From a checkpoint of a small image classifier.
Training: 6600 steps, batches of 96, held-out accuracy 100%.
Rows from block 8 of a small image classifier, named by matrix and row number. Rows with one number belong to one neuron. Each number is 500 + 25 x the weight over its row's rms, rounded and kept within 0 to 999. All counts start at 0. Numbers have three digits each. After the name is the row's rms in percent of the matrix's.
After each neuron's rows are labels from the 100 images, of 14976, where the neuron reaches its highest value: "strongest on" is what is common among them. Only what is clearly more common there than usual is listed. The data: seven-segment displays showing three digits.
# fc1: MLP up (model.blocks.8.mlp.fc1.weight, 512x256), inputs 128-255
# fc2: MLP down (model.blocks.8.mlp.fc2.weight, 256x512, transposed), outputs 128-255

fc1.46 081:480524458493485503491469467505520525510486502473468470516476474486493498458465532487505487478502557481491496464496502533499491471543513512470505469499463413539470501503516465438488542480460501486496499430513464517520489501488535539496492508493524467497489534555496507493523504504533518485509505518479528474531494471503505485461521505540516460541492550499493512479493476475517575529484
fc2.46 074:488471452535542485484488498525506521502509523518521487489445514509478502470454489500492483509478495558515510543510543482454504480525511512525503475485488499538447425539432513478494465514496489516477522508509499483464497486515532530476511490499558448380531483490501435523510462546568482509526503541504517531506508529528535516494528501517520456483509498493491513523482525491488528518467
strongest on: the digit 3; first digit: 3

fc1.0 044:507499522541482530525492506537454506524508518504531512478538527537532517492516531537529489510531468476503504449560473489511469533510543510483530529510494504490527516538467490564482487498504500492539477495469460529499494546462466491529461500499458498523532487496542487474511435529518548525464497499495488479475503463469485499461459491522479506460481508498498543437543492524521442527508
fc2.0 042:467511472517510503485518507521469551479497493520475475523515497486546511510497470489520504476503523482441508488538525477531445495489507473485503520528460458544491506513494513474517481501481494486554468497473507553495498477476512479470522439507482528475503498504492472493485494489485523519501468532493485505450533526444479502456451491528467512485512514509500511463490497525506471525492
strongest on: the digit 6; first digit: 6

fc1.3 066:494514472492504497504554488437484467537487545508509431484470525492534516517502489479498474482444496477469549508522486504495498505511477526507509501509476530457470517497489521555509506501529497570526494499486461503512513501556488498491468501484490514511504512508534494510504556503485463483511501511569458500526534498522504463475510484476517525509491502505483511507513493482505548487481
fc2.3 068:539483460532455536509511487538483511521464500508518528500534484516495538532449490480504518530504525534529506469515526501494468478505519508497493471544512514487463489458487455474515451479487477433479539468477524476487488517528478541497538444479487509585492499484469502534510509509497519539497485483507546543463469518473502531498538516511498521468503451500520530498479505499504494527511
strongest on: the digit 6; first digit: 6

fc1.230 061:513469499509491518534484518498508493473508480489514508526491493492497511498500510532508517495540525510479515476516504531485477485476497501503483507522517467465510513495509517535487509523500513470484446507505539516456567499481533499461477465502550547489492502524504494479522519511503478497462477496487532452495468496436539466528553516529497494473505525533496493547514471473504517506496
fc2.230 062:512497475479524513523566494483490520507441462512508548517469485522500543470478484539482506488506473505497495494546517491508512545505526486515480560502446498477531563491522487468500477527542472526521506476475496530452475490498481472481475486497500513488534484475476460501514528539513463509498509504487521452486548504509553470493502495483455492508512560474538537478512455482519480502485
strongest on: the digit 4; first digit: 4

fc1.492 068:475531506499548488531499509488501519486501536515502542479498545513558478515453503531522502473509510502501530496508520492512425481503508472500496493513519512499493516463499489507530450494479457470538471492506492477506519445518534520518494495503491502507460480468493518533484465531495504496501499510505530506476466488504525469523514503498503500480521469432508453474493511494520491536505
fc2.492 064:525538505494448533503492471507577490490510464487508411492530490514530497510499494463497537474515543466484486507536477494521541494492519521504502575488479477531477506522495506475470475492517501536498522486493500511489478489481492471522499462507510509505483484505498473473456505488538486497547512501484518486517510513507482496448499464490516493516483500489503504501524546507502506498520
strongest on: the digit 6; the digit 5; first digit: 6; first digit: 5

fc1.158 051:501519553438507481528547526492472491503503470538466489515421528460514473499503517518475501518512470502493468487505533522490520521497501490503506522487527457501487508503501493519506519478519501498496499481572506469514517522571538489530524479515523504480479503504503521497497508496459482491508514511482455494485470508497470515506536478497511527481488483494530457459493471513496497520496
fc2.158 050:496525478486443474521503510473516499519511498480501517511455489485516533475507502549480486561488485564537489507500471478503536503466492491518519517501475484472539504512505504495487505510500520488491491480534531524501492501540500504438539499504482449420519515508527494417501503519458509452497504529497495467463459488515517537513516455469538468489551439477529522496512530510479485506520
strongest on: the digit 7; the digit 5; first digit: 7; first digit: 5

fc1.208 081:509466485517532521441501505454524490529490495484519515508525531490496519484494533456556506538496498508467533511509505508468537504527490483453487555467496498539495516515539509512474500472518493496482496538501496496497479529519528499449484486515459465495496497428516523484505491532497540504496521492514493498518495517461525516526498498512469491492478490503520505507524528471483521528505
fc2.208 082:490515496516462491500462506495490533494491523503508482489489455498523503460519472532453479462484517486525487509482493507494514483484515500536491532499512530506522539448462488483488491546521530522515501488454493507514494509477523507498472536519481498434515521533477523537519561474483521463472501482470512507516514498513490463482451475507508527479560482498509512461516507514533448505495
strongest on: the digit 5; first digit: 5

fc1.346 129:523488451539511507499466495499505488494470497497493499514498494477498533511504505486485534521489513496469458531537514486519544515471490470523492460447458495494501501509492502528469451519477462477507539482501483519505517475450512499505513499543524466518478467443511489510516481473493538493546518503506546512493525495469510520505448532499541473512537467493485508457498463538475471522471
fc2.346 128:494481490473434516505499536448504487495519582464488495501505496473487505520511497495506483494472511527493509515510467496491534494512540530485499471494503487492471515533500509485520512488498449537483475503493509527460504540488512459510521539440515483505476553455500512495519478501482476484514494480506481510501503526481484513533480466476472512526506493524498487478515513560499503510485
strongest on: first digit: 3; dark on pale; first digit: 1

fc1.85 124:482502525523421489493493475485479537527523498540475524494512493477515472511491516500532526478472464549512557455520506484489499485499542503486505523506516535495494465535498481543506506544478519517486468538505517493462509496517494527495514494467556529482528480521532519485460505499510497546512456504468516494497526472476528499499516498503485482520544506514517447510521475469545505466493
fc2.85 139:509504479481469496509541509509504581523502475547527477512510505481470515501505523506506514502493479496478533502520516519480486510499497463463501474486518530457516516531511504481501487527501521505559484439512553498466510508506511446546523505535492483503465496513521482489498536502493495472525494510475500499505519476506521497495459485492478575483489533470515542488542502508467501501499
strongest on: the digit 4; first digit: 4

fc1.289 143:448492506497520515511488547521497528479496529550500503517500513505503511446510471526536477534503486489492564507532502502559522513520506518510502518476485556509525463535514513510502487493491512530512486477497460509520551497517405510548492496493462487534560541512522524491503523486478494486466493505446496475497504495512465523499477508536469506494501528503462485461504528490520490522520
fc2.289 122:501504499519516504472484455508481482499537486541472481481469512516524512535497511526528511506498509469495477480496502479502470486501501458532499514508503483512495526465523525480460510498518523485505492523503487507479483525500522524451516482568505540464473482482498480511483460513443526519499473515548467492526489497465518518474501554566509511460511513505481510527552550487493453484515
strongest on: the digit 6; first digit: 6; first digit: 5

fc1.486 114:471493490516469480519487526539450500480466504462498498509492479507463512522496504512507526489520492495492480479494502487446499492502529471497505446481512546501471477479494433467487475484495524543486531500485484479480479507505502530564526533558492509513491541533530518523509526498509480479498526502510488514473472497514491492523506525491513486472509443497539497521528498533493483485431
fc2.486 113:503473486560525515522459527479522471505468502476522447502517513532478501504490494492478531496468473507492539543515488489480512513502499483466485515579490510530525500479490521535532497513498535507486504489514517497448486502499467522497496487485524480408520427545474499495502450492518487526502496504517499515498521523522503523497486469507544473509471489488448478536504539467471464492541
strongest on: the digit 2; first digit: 2

fc1.84 121:504488501553514529500502482480506486499471518484567506504522442549520470548441556544506517479498512495503495507515484506464518509521495494502510509489484523505520520486483491481457487474542521457505497499532545489495488500511517470492513457490487509510507504512498464501508548533477527490491478463482533481493445468482477499513501518505500543471476472493461512507494542500548495498517
fc2.84 119:502471488493504493521572456537545509519492483487509518501490531518524511468497523510528479517478448451466522487574470515513521509496482507512514474480494471411530512493512496518527491506490457513504528488477496509516500504492537481526484490497547505502494500501489501516502487521526490535476483495536506480537541496453529512510509477480493490496518529504467499480470532473514507484501
strongest on: the digit 4; first digit: 4

fc1.217 058:457522477490512508451482478506513475486448457515540452517515502517513480470421488481496474500483504475543445514512514519521474519541510508549535462512516541523438531518488493457502512518514509517504489518517501475524517569527520458483490492532508500504517504492455503454513495502539503535523519502498491502515472522513493512499519475488517500480526492528485497478528521539504526508496
fc2.217 054:486529521469523491507531477513487520492467505535489493492484456520521483543517548519508535514534504540506526493472521479467445516465461524511482500447483482464485449540527493574504539495511478463485498513512491519478503479552483505511489486487498474517498506506467469485491490482511514480507522532567491491516477510509506514461498500551506508491487502482449482504486493507567475522486
strongest on: the digit 0; first digit: 0

fc1.165 080:489513503517533521510485519487470478474522508471508522498505497493531499527528516481476536524525448491479506515516541526473501472475538497507497527521464487493475466509492493523418542497469495547525536474483524514514474485520473499519480508473537493485503505460471486495531471495530523501527545507475477503526495486476473459500506493486454454492497485488454487461507461493481521514508
fc2.165 072:516476510493479461505541491476533527527465487503503467485516506496502501511471520518477480480455543535517526492495549444517494530523478483505512473484487475473545537513496498507524498490524556498497530466485481507517522520469500526467500465516495516475529498498539549507499463525476504472487450426523486507539548536555524485503514518489546501502534522508496502512493497522520456491518
strongest on: the digit 4; first digit: 4; first digit: 7

fc1.243 047:505491460523536519502499513470519529485470509515503502509487508507495534482448487532493501493492559501471493493471507521539496527472512448531506497532545458507456510475529542545512486485490492488502483463478474492480520478520489429483481517483487509515489525450486507486475512489485550533478529519489488499518500488493493521499497491523505503480478502521481527492462534501500492541520
fc2.243 046:466471523513508504480470481496491485473515496519484510460523506471517516528482528496487496530530490465480506456521515497540497512479520507504496531506515494497476499517473508576533476539458467503491477575485511513509540493543519454483492529474443489572508504465502494485507493546486521532514510474502465531528493510514516505486526502512472548536497520478446503529506528518503524521510
strongest on: the digit 7; first digit: 7

fc1.356 079:486456498490501534479533497501525527501445505482466450532493522526451490508539484500477449490532549482484481472511486484547525524529490461463474489501504529522520539492506448435484468484485500512515517488514448490497490544484532538527476498515507514543491529513492469460561530519480486500497478448503498504530506496482517506475490482481543486514517456533520513528517514497472493506487
fc2.356 074:481490545491493486474529524481530521499478505520467475481443454532563498504466497519502474455504487469496507510495498530531508534499489455468509527492477493556521541542488485528505506490487521508486473484492498525522512562510540468493513463528499513479508480525505501478489526512498502513486511462534438521503495467488512464518530490488511511495521504475512517496523520500525522495484
strongest on: the digit 4; first digit: 4

fc1.91 045:494505487487485506484509506526519520465529453504513443494499510528504486556461459498470569488510466550516479492474470491502491501502519514532509487489531484530490511505488461470470489529490487450533505541491504468503475531471491495499520478477556492481509520481452486528526503481487495496551546503461458484500497521485472496478515507505500511503538503509508450459543501510502500511495
fc2.91 044:465535494539539470476475521525516514497496461499492496493504544466537476516472521517492482502490501469484479506500557485483447483525499436496488523477510502505496477486518508506501459490503493472483529526509460522503527487476498487493492462516491534409461497507564485526462470500508461490491492472524454535499494476498477510503536499524497517455486449490439504569488508440522505457527
strongest on: the digit 6; first digit: 6; dark on pale

fc1.413 061:513477565494491521505480497527464533519497535513498498540524508491506508486509461521532461516516476504541473493513556478532510501491506464522484447452435524448488476520510504476480494490497497475485491523492481534514487503426518463531505488554482540469479488446456519537522519484495512507485490510493475488483516513508531504469511497484486545524525436500473499519513523525483558493486
fc2.413 061:497535459489517506525501496523542505471470503470544507446467498562503475513526463509546475497511509495514483496534467542482514471501500503492499496506513511440465489495462493494535510522490516511485507509490556466521534538485510499462543479482485521557488489530503507526477490486501495512500516493489557490472455518544482485492503462491495502463499547490548516492491501488530539508477
strongest on: first digit: 3

fc1.444 049:538517529464466462488507460496455472483491522553462494498504485512507508523549505498498521450527500516486483522474495484476538508492467507509477502515540501500511518474469554505501525531488494498502530535492489520438487495517519508510499488513505544507501516502517490494481468491493497529546495502535509466463487505487508479570502506498518567517512509525514552507504471519452465522526
fc2.444 045:494522480528488501514453509475529494500492501505512498482489488515500537489513515513559487479468486456553538499491487490495509500514487459514529542494464513555509488474526496481545537472472485506515514514511543514433491489507541503464467495515549491395500504509563553513499522532477518477517482494492533504508498520492519521443523527508504511485506473467502471495501486489511499558500
strongest on: the digit 2; first digit: 2; amber glow

fc1.341 034:567507539487521556482515515435522511513494503500523481447474473517483501514533515485482494536487509519545506517507472498504530470519470496494524496530515559519496504507491519484459532517503497481506504510477504505520484510495535485519557500508450488490503489544477420530542505506488501485508504490482511536470519483518512520535488491483476533459522522481483493437510503516516504484534
fc2.341 034:492504531496497502486494533533500514474498465489498526507501493485491476523460456466518495529579489506488512500473493495484487498480512505542532488463512541530476457512496461489479479490468510489494544530489505479493449511533467488528513435522473487498510525532517468490478490502550533509476446488528492513494484491488477492527482515515504505504447518483496523559526505490470518494521
strongest on: the digit 0; first digit: 0

fc1.110 057:528523460484487514521524465521474511498498533497490450474460524512485506514449449521525477470487544473515526471482490454458507516460499541471484480556527498469506481478478490490512452515489498499504480504519489520510489493484471484472526503512472498460505457523514508500478499483494478461460488536508488487532499485435528506519476455476530457512490479485469517515458478521508507505480
fc2.110 053:505483511504526510475495495529474529489485483464506555497472523503484520477512488516507505521553444546501456503551516477496523514518493487475506527447492509494486513552464526530477475501539458494536494522475545507469510527482473525520491506499456497530508513472500490483504470525488499504535484515524507481471484529520507524499524520514465547489520481493575465499511509516528497520509
strongest on: the digit 6; first digit: 6; second digit: 6

fc1.449 093:500479477514480478523468459433485482500530497492492514490521477504471474530519515502522475530497455514516516491462500544472474473526515511476493508483504501499471469510472476524546520492533495487505499539506457463467510468509495517485530494492497534498515486497511493465514524466476511509475516501503508497507469474495495451437516476498465479504528561509465552522531451484524488511537
fc2.449 101:508413471501516499479490515510483506487523484509496500466498513520494483528525503475534468528536447478490536489494542529462492472494513513513503519463518462502465489539472499497505522480494496469511455484508505515479527472511517509474495523512456530481489525490553491511514490459512506513543478503484517519493467481534487436497524514504469471517460516502480493542526522462543563555510
strongest on: the digit 3; first digit: 3